Weights of a small sound classifier.
Data: trained on short pieces for a synthesised band: melody, chords, bass and drums, 26041 training examples.
Rows from block 7 of a small sound classifier, named by matrix and row number. Rows with one number within an expert belong to one neuron, the router's apart. Each number is 128 + 32 x the weight over its row's rms, rounded and kept within 0 to 255. All counts start at 0. Numbers have three digits each. After the name is the row's rms in percent of the matrix's.
Before each expert's rows are labels from the 100 clips, of 14848, where the router gives the expert most weight on average: "responds to" is what is common among them. Only what is clearly more common there than usual is listed. The data: short pieces for a synthesised band: melody, chords, bass and drums. In brackets: how many of the 100.
# router: router (model.blocks.7.mlp.router.weight, 4x128, trained with AdamW), inputs 43-85
# up: expert up (model.blocks.7.mlp.up, 4x128x128), inputs 43-85
# down: expert down (model.blocks.7.mlp.down, 4x128x128, transposed), outputs 43-85

# expert 2
responds to: key: F# minor (100)
router.2 068:167156155153130069125093181089141072163096126140133125164133079125108109114092159148108166202137166154105078158116119116140106174
up.0 119:143124135105152173179139102164099176099161170121102134093115113111128167095136142080084103111077149156159070147157121120182146094
down.0 109:117181187138100139099105060154142071127074136155106111101141109093158132116124141098080106117168107146190114163120125169163121103
up.1 088:130167132140132131167151081127069123133202157173097054085148143128129141197095076102096139117128165127181148120131137113136107105
down.1 088:147083134098119137083105160038079151118095091183067134185114102146151130116126141088130071089166155141119098121159157096169155101
up.2 091:083138108081182114121138092084078137103158102143199128145173123058166174135118081079105136111126151075089100114102144096152129124
down.2 103:173088105112087089167138157148144155168127109132085097114119195186103044126147137167141163121126166121161170144130146133114174137
up.3 066:151106107097146132126121083196131145146140129128159139148156069136081094112210128117141127138123132121147106127162155178032126129
down.3 071:144101154141113158158085114102134169131156152130026173118136133102073144074030112152147154123104120110201145111134102144164135135
up.4 099:128054078140160081157115146102169112111147127158130161084171130146153094092095084099141120136090119140131103137164123141199162131
down.4 089:083148108072163198185104149154147114180115154106068160158120155145100129180142167152108139143165116147144129075124097091154139130
up.5 095:126128151115086117155108128152156088121135135111170053123165081135087113109121116162099168161152146060167149118156144120158192129
down.5 097:119142088120134190176103176091121158106135086138130169147145119144151083118080145100173157163175085082081165163128095133123088173
up.6 107:144044155076094104118135142150187102145122132160132144136190089093090155132141148139148137059166124156147091201153100117089193126
down.6 103:129136071062121177138100132100101131172151112136150119131118109174125081135102064090102128177104202065168121121151143164198113139
up.7 088:091133133109150136144146143119181060099155154113108138052137107148112146148126046119129141144121132098098101108130159111131152088
down.7 092:119135121163111140171099072149107099140146133128173105123130106107140133089123169144105187102160089130165123170104137120216083096
up.8 105:124137117085134115174123129137226131150150151118139093124105126127132148062091142148127119105099125146149095158086178138076191145
down.8 096:048176160124136108113106126119091066154153122132102149114120131109117101152149109184129166135152114179160121087151071142091113060
up.9 087:190140129119134074136211128126134104119150094157140089143133105131052083188164126116163157121094187097181154135186157109096158171
down.9 094:132137140090138114087067120131184190176161126161148112191123169117122140114134120212054114154098107110103090134093058141177137110
up.10 102:149076078091162138126160121127145104117226150062143118121152170125159106138114107125144071173129135140105105130118109107131088140
down.10 097:087166162193157152124148184100126109094104157151106134122161154139157101136138151166118149096147109174093127080095151173143193093
up.11 083:150147113144133149144094107108115130105215135074137125078079145172107115152177140102102128164115118076101064107082109150223131109
down.11 087:164091172150128195114189145147148106117085121168141119131083160164087137142091126128142110125163120190147153097147124140144185117
up.12 085:174151116092128128128100147125139155118134121151061090113114089126111155145125145141148144144182119127208106158115152110168122057
down.12 086:164143074108148090107185160133198090099099118072177130176216103065138088124150093100077121138148144090118145161115139102104130145
up.13 117:090153109083110171163127114138138075062165072095176166115147132115107069149124102101133141189114124140155166164171110134121133144
down.13 101:109114127155153105089076133105120134133118071164094080091124161094133133137133091092143073105103130183135155098131093155147105124
up.14 142:117111111144071128132129082068188082180155100137187125147127113170160140081136115112160166136150042099137137053116096132080097135
down.14 137:061104127099131116102119158100078129110119114192159176105124138137101109115117102139121211047124164134150148141137154154095133136

# expert 3
responds to: key: E minor (80)
router.3 108:126161134158204103163079144101135189136116089079090147139184098173173172087169084191138143168112113145087137083138157129144126166
up.0 071:103142105132133173130108120118157071165175137105173142097171135143134169151094116121082188162159189139169063149174093147205169145
down.0 076:129123079125147122133126149113118146112127120158081097102114094149127162074175170126170125105115090105101138095118113135106170102
up.1 093:115118091076168079111159063147140111158136099176020166070116071144124124165210114121142092097074155136075111102077115121106120140
down.1 101:131096173160038087121113160080136069077139076107190090144183098142224159083145131141163170119153105156101154126116153129168126117
up.2 116:151115050086125121126079127126103147091092139167101076082182096171184175138151076207066078127119156106150141098178107106122150074
down.2 116:127150141173119094160084117095106039161127098109098122167132149062156088106161157162158165084159185105082148153052161105114112122
up.3 164:120150138147150112116148092155089167177144077162204129120152168106123163134073161136071086143177122092133100121150217121125115120
down.3 142:109117086111097111130125062149055150180147140241158123125130129111123099098097088161131127090088101131061119107123098100103142140
up.4 091:085150118119171112141116132094166093132188118175108084095174138102126120136107086109099176189121099117127095116150136168156184146
down.4 090:173082153153100195170086155142140160131100091112091163157142121119147086109116158122118107086152110129120160142142094069123112161
up.5 115:170148137123141177104142147138104129163112109189094165122189097067118140111129080142141133131120198105105105110138123180173182139
down.5 112:115122130135154098159181117103099171091105125121108159155102155162139112137092120130099115148148098126103132094150105100110099062
up.6 122:105110204112090077133136096168203109147170153201180163165092130132105151118072122114136148086153167107131116083115178108112125096
down.6 113:140152122084190127087087085117072123135123089155104044083105118180117114113098117123118120127061119123136157097158125213065159189
up.7 113:116136124130132128156165149154154145068121135112160099108109092133129087142117124075130093166124092138121189183117149119111162133
down.7 101:164142112166067163128138123168065147120127082134140097129090174133095131161181116129090183168079210161148065076137050071135133172
up.8 082:105134117082086112066111100123119191119197144143102100062109132142116088193118089172115163152119074156141103137193144152147104189
down.8 080:135166114131072100171148168151173165123141104175174097131143157185083172203114081124090118111104116121140151105161093140107112123
up.9 078:111145107101097100172150094154085139069168176188154130081098153118080171152133083145111077067127117164145127220117091166156119090
down.9 077:105126125168139125110134076103151118112131114117082113063084124222098058134110110131131082164065098125119122166124118138138191090
up.10 118:167197139094127137152125105081099145117202197135199120079163137153146100112158150159158106133123071125120151117151167117093106111
down.10 103:110133160168110105146122120160111117129099151196175181140111143096098172115132132132049098165170128122148094138106122155170099106
up.11 079:072113081166109170094100078172174136103153131176111116165169117125129121089134136148116132098105062113126147164166087137147111169
down.11 074:122093109146128086117144129106132128159089119109114148140098171179129101095104111115149096143122152070170127153119109169110143144
up.12 066:089119092122185083130079111152128122101189133108177113104162074125160204117147122091131074101129172173178135084104139120083121078
down.12 078:138153156083101141127157103092096148134110110181091149069090167101120092114100117109123118170116135104112151177105100096128147192
up.13 127:107183040106099152131109138189147115142196094142112081113132126147159134193106102154129150207108100129134101078154211072146105120
down.13 126:112155175131106121135138079085094125160114191132086184186099097128122090079110190160138134136119167177090167143124126169104104135
up.14 103:094153085081126132138119095087088056118167080080114084117163113151132141154126094109150086105149150117107100071107110186176156082
down.14 115:142131180122147112100133178168171161126096119139168139140111119103110105181124153183081156135111162149152096145091166112177131130

# expert 1
responds to: key: A minor (76)
router.1 118:109102168094097154049151096169137133180059148109151159066072160117041093113126208123198141076174042146147151150126139116168098125
up.0 109:085170136118165132092131124116114118120163107155122114094097049114066190093111160186104120169159141136213145126137183121146141138
down.0 111:164142184131091154094130121169117160117153151117155191109136112122092083110118141241108162159145126109146137155112081129160135128
up.1 082:138102116121095134188157138199110136110134135129222141133130153197121133157148142155150126140158113110153126166190066067144113134
down.1 076:153093080163170113094163106118115153160193099176133110106181157083097148159170106093138153112118100153097106139141128129102133137
up.2 126:172168153171061123103138034114114156095163124123080118158114109124129150160098157150098148111125172215126130167124121090114202157
down.2 113:208113086103071136156089105145167140115093135132102114125133131118120104099089192169125087154097134142134096183172133078122140110
up.3 103:163095125091121105167151179144063142151138142104119131110128089185143135116148087122149121118121117148166199107206141103212109111
down.3 112:078184112122176118146138110124124131130123124148129164117146173127092084151117181134217125144153110088041078077042141131082119130
up.4 082:134156081147155065150220109147113100150085136123151100112122115124116168173144129131085111166201124151146121144174144131092213120
down.4 083:181108139105124216149153127172134140068140081104066139154169130133136094119183096143135146127115186127135093096085099086174091126
up.5 098:129172092096182068178142149137128128151111057158138129085106113131114138134104097135107094092136120075127050204098147091175137111
down.5 105:095125131147113080114142079140142155138144159086135119165124149120190126161155100161137153113136099158123163116142117106095117079
up.6 101:085117149138182092125111101184072186094113097138089129107107132118123146156101134142095124112109103162156088122147145130114134106
down.6 101:062182107115125125108152070090124129085144144110154151137147073085106099169160137160093073132136188112110125078118147132165128126
up.7 111:109162125108125169169092126138130123131104157110172138128080135114135155161120128114146087203111120129214139109109148109151139167
down.7 108:164129102172173110118133123131110132157151119148130103145219153133125081155153105165102164105150052137171144184155119135152154141
up.8 070:148117119126146116117170107158109152071146122096133114129131127191111124069091075128141125141126138077149157123147137113075158081
down.8 078:130162118100147143180104146117126107095163084164082174053135116096078091114181133091159160106095090137126115088137093146113135113
up.9 134:168109155133086116148103140115101138064105116121133144144209148110170100122124111179138132133149123145136172133163139141145192132
down.9 135:128098119182057138164068136111118100118092114114121173127174103138143134130163131097098091154138145109072153126102133141139172137
up.10 096:100148106154165156066139124134078140136134097182087127087097131093147074133158187092172157078082091114145170160122146146226172143
down.10 102:176068162119122135108178117170189101070092147147116115136148124114104163104110079177168073142106112164137096096128174105077126077
up.11 138:151111082100114086146148129173159162145201099141131081126116120118106161132153175172153061119121130131089113131183147070175155089
down.11 134:097131116140114081106159091135119181054112153175166120098070115148176143199135187147114159154087104171117130099102150106114109135
up.12 092:150146111132111107191166167145214110140100107135110079076144119137060190108068108184142114128090087106120135133150174081157145103
down.12 095:084103114141106148086106106112096165113104121097146114130114103109183179124178104065118149119191106174134135103089075170089095054
up.13 081:136142149107130181124152114162142153162180092184144185137124142136149096138127101169122096146113160119163061156118185083175104136
down.13 089:139060083110145121174120100070095139126085161084157124125142141155107131135111149109098108122113085118134160104126109146109171155
up.14 078:053141143142147128100163152156159059109089098157144129133084084175125124116097102052136126146071124155142115091119150088177133152
down.14 084:157100126103135149156098113151120168148126135165080185082113163112181162104099144170096138182200193090153128129155102124165135113

# expert 0
responds to: key: F minor (98)
router.0 098:134119132185092108125112125147067133098177135145127069149124168112168141114095109146068156184147226065113139155134071145116139117
up.0 135:116154153138130102117100125168155180160154132123114073157149125154116139146055115141103148118117170146190129130123137170121141034
down.0 120:138111142126107121087178065096115099117109146154123138106167131102155108062134122088066065138146146181136132132117137123130139213
up.1 102:163107039154122141122156150092169105149192158152150117112104114114176113181152130121096092129155108100156131100124153067125135084
down.1 106:096189135140127149110106172134149169182143154112133107159080111158156154162161187085150161102142151082093128156140135139135109147
up.2 096:112079156086114154177102142161129141063151126172169104146089107107112086083137047151122161152130184157126132055142166165094171121
down.2 104:145150119148145161137135179079058121152132050093131161146135160092116149120115125053123078119184142131105153170137110145089064213
up.3 098:155163136088122174153126068091118077057116066143129119126187101131137116109127141143151094157149143148129057106054102126117169117
down.3 096:096148143174083158139120157157091103120126106140145090139168148118137106119117160096121157126094156116118116133192098146137103065
up.4 102:094133132153098071102103186133108104132107130159103117167176102112088075134139140093171112113139114112091056119190192160099091186
down.4 102:141103137119140184207124155127121150101160166133130144092135129158125183148101084173081177095124117112099148142165130190103126160
up.5 078:132105089119132129135097168091124141120094120178120145157224174155144149115146137166117137147096069135119113120102093121103131126
down.5 078:138122169130098163092107107195152113133155197119154148098104084172127089108135127112199142141185149107088131154169118127161097135
up.6 077:113114054092128122146130095119150160074126159168182104066163142117128113081147077083115177147194102146124096135116127081133163121
down.6 076:172138166148127167166091074089174096070144106064111111117103154125105094144114190170145089119118117164143174142073156171150113140
up.7 092:200145115137118091121114108167208089134077137171117142093130077209131104180137140143051143151089066080142126198113108153157128125
down.7 079:064157149141127153161107148157102134131168082088153103167105128093086158147145076140074138143166091204072121107202116088155118090
up.8 100:121190156100140130091103087076175089078162149151093118167144141119164139169120139113156119137099173158105133067148165122120181099
down.8 117:168114137130143116168081131112110072176073145128160123139107164096097045129148140137107126063144105151138140146135128113090118070
up.9 103:148154193109142127084159133123129075145121105127141079118188107134172168167125138138163111126104171141147068112137087161129149113
down.9 091:107171070148129191135074115121104137153130164108103154072154094149158121120102120137153134129152114065098155090147095090150165116
up.10 117:137116151151142117155144101136143097104156103101155107162104200095123151127148091119115132155117049116141129108105073106086128074
down.10 110:122135115139123099132056171088131159150116124123084186116135057145184192124093154099094132157164158140172068087175180106104132199
up.11 100:135101177125148150109119117161087108115067239147143113109199096135100125135111107160180122086142115149127189128148181132132185090
down.11 089:061111082114099140073175095058143107166127084139158061051155116092129157134120185119092104115104143148072122126081184140115145122
up.12 096:121091176092087149178134079176142091133135132054083081147151101133131127152111082141103092159089204077156113155056132154121152088
down.12 102:180167116139147117107111179128166142150132133189221128148090136108168081084057195176071147079133080187141130078142119088142072145
up.13 100:092122148122115155125092167118155091133138124148105137146126144160137147105111130102156176128056116164113065082140126063057099126
down.13 102:178089103114121128165102143106072141086172152121151145106123133150148106122117112144100102149125134141122199146166137143161121179
up.14 074:108088114117053158135096127157168093113125129153089170123154097160108120151143139189131163205154121119175060098124162138157137158
down.14 075:100108089133102105237158210110103150128188163104157120094135083093159098117086148069087158086081104098158131113168139186132110136